From a checkpoint of a small image classifier: moe top_k, num experts 16.
Rows from expert 4 of block 5, named by matrix and row number. Rows with one number belong to one neuron. Each number is 500 + 25 x the weight over its row's rms, rounded and kept within 0 to 999. All counts start at 0. Numbers have three digits each. After the name is the row's rms in percent of the matrix's.
# up: expert up (model.blocks.5.mlp.up, 16x192x192), inputs 0-95
# down: expert down (model.blocks.5.mlp.down, 16x192x192, transposed), outputs 0-95
up.115 106:505426491483467519499499441485486508464493527499472504485510535529510558523478513518493487521507489491450511465521498549488518526503484496523502496504540466497506506482509523494494510498465495485514544517531502500501543521528551472497510527451490558470542513503444482471520487479484477487
down.115 110:482530462480502525498515534495513453532474495529532478519484492497489508508507495530499518517493489477507528470473527455503519502520550483507527468494501522503492499513452478477499506472481458472457483505480509495474404507493487500503501482455459508549500474550484532515528521457525473514
up.116 087:521521540526491534491474442477495497483501510496514499513488500528510525500495495508498525511479485477498503479482522493459508465499473509473458471499513490527486518493538503486525480497525505535520524505496514502513494519494467482500495472501530490521516516524482498459478582514511445533
down.116 093:521508447526486480521473505546506519482496512525502498467495510434526536466492526524507499509486515484490505423551457469477542537494495528511490479494508519480537445487505525555493523489459498486509491477488509507493438463495474487489518481505488467518502472521520515523468539472485527505
up.117 106:470503480518493532509431478500516530510496497481512503496470524536488534519465469513478540480493493474464512520505514431497456501462541529503475500472530483463515445512501504507496504510514509537467495492489497473536495513531486460536484470489499515439472490494489422527505468493505465486
down.117 106:478536486467526516507527493543473463556533490464506535490484518536499462455528545533457478539510515506531471477520465520509544523505472540491520488503477512496499495500474486471533542551481519534531490461505487539499507483526508477503520515483512510507468466490510498500534518493521512495
up.118 095:508469529501472506495471473468487520496462472558510531485520537521492555508507506506490478539510507518507483542438505488486505510490542523525487506525502530511494443505572506494457468538487481492543501498469516448485491496493509502517512491517448534538511472484484488472473463513526509489
down.118 096:484495467532533513509546505512495442499502537486492482501529469496522508514489521500490521499502531501514514490510514485457508509492470509478540507474473519526540527494452513442487507468535503480468487518519505513505492521457497503478475485476480488481479483504498509500527503518508496493
up.119 095:495480489527461446506517473492487480503535488484524486530495483476478529507507487504484516471548497516499448536495510468526520508522451524508494453476549489482480519468518498486520493496546509499524463512467477531505511513487510515456478470512495478487509485477467496494520493503499471508
down.119 096:460522491508507513512494509478487432509497496485538502526516552500496516497442472501508537468491537470484512528486527470488510533486507503463513469519483529537488502475480535489517521511521470520513531440472490471505535509476479476477489499522501518463464472502517492464452504495502543497
up.120 106:536506468484496503487517515504493490472497513514485488468515521497535484505515494521512478559499517470529495494481516493529536466481513518516436490515500519473509533484521494466515460531509540552502488542491454519490480483470486479523475522511510458530415482515531477558486533493467452513
down.120 117:487463520503506472533461435497500479520505491518503511493522522483524519510542532474459472528522489479508481480477562494536493475530491501510490506499513475487529473461500491467540495466491545550507468521515483503508499526533511517473502506509522500502500541515474516477514519559499519520
up.121 105:533524520472517468485522483511494530495475531513457513440532515527480486463493542551508489530470492497505481510471489507499516539442481541460471528528542481524517534510509481449507510515525484443534499531549503491540511535524507458482503508507514498540529464498472478503522509512528493486
down.121 103:524476456485450497527430538441490473519521497485522448523462515448538500516494503507487526528471481447520474469508533520463522491529555490518526493459520453467473495494494482508509454504474483459494467469500471459459488501491542510522494487529500468514504502506489503465499526490473521458
up.122 097:480498485474498495525485514494501506525476554512464489513487471491482530508486510458462502461521506507500502504487533512476479524488498510466521507506483524481507484456524532469536474511480475546512498508550491513500522529469452473486507507506491464458527505544474481467512499505474503486
down.122 094:542507482483491505500500492529439449516504493490556507555542485540483497500488518498506515510473483511498488486478537478496476523486483519452518472489505517458488480450512529463512462456487527499543495488517456528535497484485484513528541519498552500491513529506501500567525469472482489527
up.123 091:507503493506486498483512533475501485499519489485536542510525506506494493496480539509459507494462509514529537506501504455469505520513533515484531489494482483505549483493518550445516492512500503521532475462521547538486480534489510468510484513502503490521527458466517496485503488471543481489
down.123 098:511482522510483478524473484529561513532504490463505461506528488478494507509505525524464503483490496504539457501518544486488534527487554479496484527494444534521565540503517497502511494541512512498523538537485472502502526518520469475477493503482444535483496489494511512488501502516468446478
up.124 105:488530488524494493525492496525506483545476484520481484425545499498502501479569486479498487496537445523504485538484525503516559451484490533495497555554472490531433509519474452448496535530480527512516526471516480518502547506455477489483484455496551499484487516511492485475497493496474451504
down.124 106:522480505515518551484516505511493513475488483497542519482540492478500526494495498538500424500486467464484498470505477503459508477487473491489493556466515536473515495526480509513520533438516490479492498529462494489501494543526498494525529513483508473458541513429498504492476478511485551464
up.125 113:469535541497501486467462519490488541533510474473548500522493506504534527521442525493562522514507486505460517491516491475527546469472524497464522501463466524504522495536538490503485513492509501506512499510516468488497496469541474515528483528512439511474513524467475531527547476490458471457
down.125 107:526505473524520490540523497478458499469507544466468524505477516493486467486513479493502493501493462497465512523486508524514475508502556527486473495531537475516531517511461543505523511513511527530523492515435541502539460473522493492501468485537516516488478571535472468501483545505494532550
up.126 104:476499489511512500477492498499476462488482513510498553480520497519515511505503448492541450499460495499503523462542503476465515474498541483467499512435477522486484493538464479531497461502522531495512523443485489451513535500534511501487522521505508484466484508527489536483484521522432485478
down.126 111:497468525556496527490487496517485531528473499495525473497553530494452511533485487495507487527496528490508491518513503452532445523501518515501528485502470502478507495517490516487485493486517499492505497513522526536521460471529529467491542520489501474470465545490454559521482514552499524501
up.127 112:517543459483488487464480481499518522505538472480488506514488487497492469486470532493512508502493429501478499495527498504519480478482525492520491566490505508542511479510532508536484469490545498527487496493512483528529502498501483515538466490516516476470477471515476521512498459474520510471
down.127 116:483492449492529529528493495508519516533518531490473505532481517517495493490497495538531473511524511488478504467498509482490507555538512496519507499504537487494511498498427550495507471511493517459569520508449460542500516460463505476528526493487494470474468504492447469494510522530491548488
up.128 100:497478539489538499517561503492456479534498522540471514515461509502516501502518514487470518499483506473484521525536461472471536489501498498480506526489510447509509494485492495490523543531566499471467452519478478515488503494481526507487487504506487456500497454506475522519501493505503465494
down.128 091:512452480524551523492550500498514515495490484528486499513511520488502514471519483499467494506484496501533514513497498469511511484537489535542499497484511487458508490469508506490479535510508479559450481512488497454480482459458469543504497529541513495506477530518527500482492447498530504508
up.129 090:508517541482485540534469514490517479459470531523499504495496496466491517523525552474501521534508511493483479469501525497515511483497437506495457527450496533482518505463527490531509453476515487522481478516495542509497485475497489539499520467504478470558497532486503535517492511547514487484
down.129 097:504506518469514485528477469476463549443473514517485471496506506489505445495517454564490492529524508469475508526465539510508471476493489492543526492537489498480466516481527491497504511466515488485528506466516474488510487478553536514491501469506463535504493485486500466480505452519498511523
up.130 092:439522510519465470498468508489518507496528515532503515517523444470509462522490473476521464527502498518510517519502522506507459511438476528500504463504511469517460547502472494486470515483505486534528474469461485488504508466550456499484509434530522458547510515521494559486534501467454526504
down.130 089:469551500492454495478528520517474468449483505451541509537473489518499459517495505429482530468464500503498508459499497523453502458445506523499460490538481517441472482503501503534540511493521504489497463467495549526514531456505503494527461510518486517504498548457491479494492481493511512497
up.131 102:479533504491547504508496494544489490503510469513491496549527519509535493490476487544472480521512484514465476491558516528525492485515526485500501471488516510462520498535442474470486476486516508525536494490475502490490500493509486428490520472533481522495515475485495479514488525507536526430
down.131 098:507493470487541504502475497506498434561506554528501530521509523474495493539517482499469515483510512490486525472511464469490538482495493484481509579478487487499510537506497470540496468508520474493503490500476525518520487478512535485516462498481489510468519542519489534529485467511493474507
up.132 101:527513474476428496498536483492471509467529467489482529479474474549514512544516516476520487497520476505514483513507474531497462506517477486481493492451499525522463535511534516493503467524506473510557532496507513459480481473481523435526461489515489467504481503503518531509491511483498521507
down.132 102:501517481497512486474500503518494481509479527475497468485477437539483468519530482494499501559516509464484509513482477514540486486445497501498455529465481510477511553513484496530501461508488543507429502497503527536486498529515506542540504529487494541456508508502487494505485495480549504528
up.133 105:515512483496485473510504499449525473489506511473500489500521456507509498452503545513522483501453481474470519507442541488526478532524476515457505529502487515462460464553483476486485473475482506491512540524452515492500498529537482500499491496482477510536530506512484512483468519540516508496
down.133 104:507529472520491507474533500504497543488437491492512518522506496499494468473495515458516445497492503517530474486498465507508536528474478530559490526529510490506506509450460485501484469525474480495529477448487505489473510512497505492499497480499487537488500497515499497463508513467457501502
up.134 105:511505488541480468461473499511516480488492486498475494518473515511498527513487497477504504493496484480496482472559530516508502504469526468513513492495520495469545500507562519502489495515497494488493522546568512507510474542478520503505487499470471522506525558543477481454528471527496495515
down.134 104:515488486489470464509512461487521493541500500472486551526512487507433549466499502465505524480564455487443492486473502485513526497523522472444487481488460506501502479495426516492513483518474530487513502523518485515500493520519501505495499534470457483470455461509503503500469510500481517499
up.135 094:531535526482489520499477492503522489494515471465501495455541519528504526529488500452528464488526534513455441466491516522534444502457437492494500489471541520479464492518489478486502459480509514506522529529531467499507479518491508492458528484503442477540512506473490540469540484506488488525
down.135 099:455485503493513484521469492467456482495469484531504549536524450523521432468489503465451518480497520517523454512499474528496495509509504518498527450481471517516537505528503523513481495514510481525500488503509507535485502542528516510531448468496489428492493484490511502472497540475518495475
up.136 106:525534463480490520508479478486506518496529495515467493502481470545485506483488511511485551520494504535547478517539480533543532506486481517532471511511535509525529507509466507513457494503498473522456481501524532502536515518492550532459508474511492507513475489501519496493546524526508464504
down.136 101:506543469513497498506479534499478494502489485499533504476490490489519464535504503518505511547493524474491469480516487501488532511496495470467502503505518502474496515492469498502512525484498527526491551475494471539501495531502490504525477482444532510532526551499453520494462529491506555471
up.137 096:500502556466487552568509516502499501504472503466494457489501481498467482522505469517541486463481501527485484492501475541532541523497442525483479515461517478495494483507543506489472514505523568513489515545483546535478497501559509517487499513496479495504485540526518539551539485488473477491
down.137 099:509485485465515517527465496537453475464508453499468494474516497490511482476497454475511481458542511510489477454507518480544551544526508507523473519522486459514499477550494512518528503511515501494506494493484473483502501465470503513518453489493480490464493487471519480475552458498487552495
up.138 093:496447531476479492488557515508523506529476492505485484480503523487532495486478469545488498548474487513496518479488521503471534521481477490499532494504484539517493538509495516504498520531497476530495479534515415492482522482490537494485492500528501549491499498530485478512487515544474523498
down.138 098:470523445497546503492477470482495511530494498487489508504463509501533526514506495511509525522496540483531472492499510539518490530527507526514498518510469503506477526487501534480480515488511461498507506505502492472497474505500479524493511474556482513502522498512505480548518519463528491506
up.139 108:514497475472491501486484447503478525505519493492503516483505495531483494507441500483466531495489503510545497488507498522537511492472486518475547529487502539496489501524450516492513482487446466503513476513505510518502455505508464507496505475480490490493467491504506488513486509486505508502
down.139 113:535495524488531466517494522468487495526498513476503474497440500532518494462525552508504508536500481449550509471521550492495467527466527515472447535463486556449513508510492504474471498482506525541494527505468506482505510565540482499496482480457500536497487516516473500472481520481498507516
up.140 099:479499516454527523496512506521474472507518530489495475529473479449425495478510511476511456514483536536505517475529519529483522524524503542462507529494508497460519496473546537488552504488512497501489505509474497520477543522500487512477496567463489529519487513509476439513525483526474516521
down.140 108:493512498510522478558484529558477516560516467490482526461483527526468501521483454511508493509518495487518496527463518483432526466523531488508517487465478517525504510485471484447484497498510503469534478455522509532529519466489539500504509517539523492493474466520484487521483527506492458489
up.141 100:497501461531472515488490498493513525492517539498533472496437510526494543482497527521531508446466558551487527493502522500519529492502489468508561511495454480480571526475536473512477498476532491483501507524536526488496492540509495490471478506475507506538468537488493437510465476515516525490
down.141 095:513548490545516475490504478516491501507473508468523533505522491491465475513496510544505485473519508489480523522495485515496499477471527486504500501514486490517488477521488504460512524510442478501509493512497468531529482484495568451509476470488479515500501479503515555507524531505490505505
up.142 105:482534523484523513481481490485505541498476468498497482528564483496517508491494497479520539513512536496473494483522521539476496470471510543493522511480496485483506539489504452518482458491497486490521439502532505522459497507452471464496529536504544444519521527453495515509507543514459475533
down.142 099:467448495459524468492491483509514496518513533521502462504508570492487468507453521481483476541494468516457520474497535463510515453516503480522440523493494543491520503479502480521531506499505495465530550500539475507502525452550560483478516497501470507511515480497507469485515498458470504509
up.143 128:499518482521524517520500465542450518510527514495502476527461481508455533523534480473495524495520486532475500527472512493538515524541490527473484465484513479501511527504501492520575483502519522461507473496514528480513522521497497448499437490509552503497455508526481432485503482501465514478
down.143 112:494519487501525499551506477503511518543512518493512512495533522501457425488498478470500468480516515483536480472496481509493524475473492500477528484506487511537488470551491491475488517457543511493526451441513485515524489484503491534542530522531509526491473542493508517556474494498504509480
up.144 100:464524497444492519490529505490539518497498487472501538503487482448526466542511482542499531492464471493512517489453492499529482510506522512499474505494501529471477478524501481498486450503521496487491481523483532463487437531538537485462486511512471478483526494534506524541522532538504483480
down.144 098:509529482506513508510521499504498506538485471452550493506530490522508456533499514501472458455496550473506497474480450490512516457530483520472481543503525530519478528477551478517489557507523547479498481483474482482502480485516488496513429511508522519465516504505509530499501486475443518552
up.145 107:512498533447516524477528489524496535520549502503515484524464515483447457497468444479475509512508515481491547499504524508551487477536505524503466475502509480515510520519505513509510503534472513493449474493476511529489515494495523478514461500494524489548473546485497473504493484488520543479
down.145 109:452492503497491473526464485527469499513557515503458541485492512470522477512555498526490493481513455537495469522491480471480519514522479505489448491499466493545503483528493519464505502479523501516516482476523428504516523493516504483482505499530515530495481531539517473501522453503529528511
up.146 107:485531503500504557467472507519507502485473537475454477463478486494531497511506531496506496543530511510487536518551521466508467478506477530491527488483506488462492555501518486520510526524482555540504484493460492475524504508458498441484511491505477518516475482498491511508485514498472474495
down.146 098:511476508440472472444488496522518472513486526483518493525552482479528531509524474519449521503508513491513522504453466516485532506521503480511489508492487492502463471531491504539491501505519506498517415472491546524518507492527496515507537508523490484473494509499485494427527535512526484522
up.147 111:514520479457523511490457505518488494477484513510479476445539420483523469493498485516493523509518534480517493506556481513530495554454465476556495509455500515554539507493524473506520504518507494509493497534475514450501545455534509495558502510489485503454472479486508550514512509518462476506
down.147 109:495490468526500535516508495546516525476498484500481497503477555503497473526551471519493477526508513539482486498454470505478480512532474508481487461539513469458495455484515529475463495518506507497485502533482474539527515511477523539499541448562472476509509547478487495476463434548487501469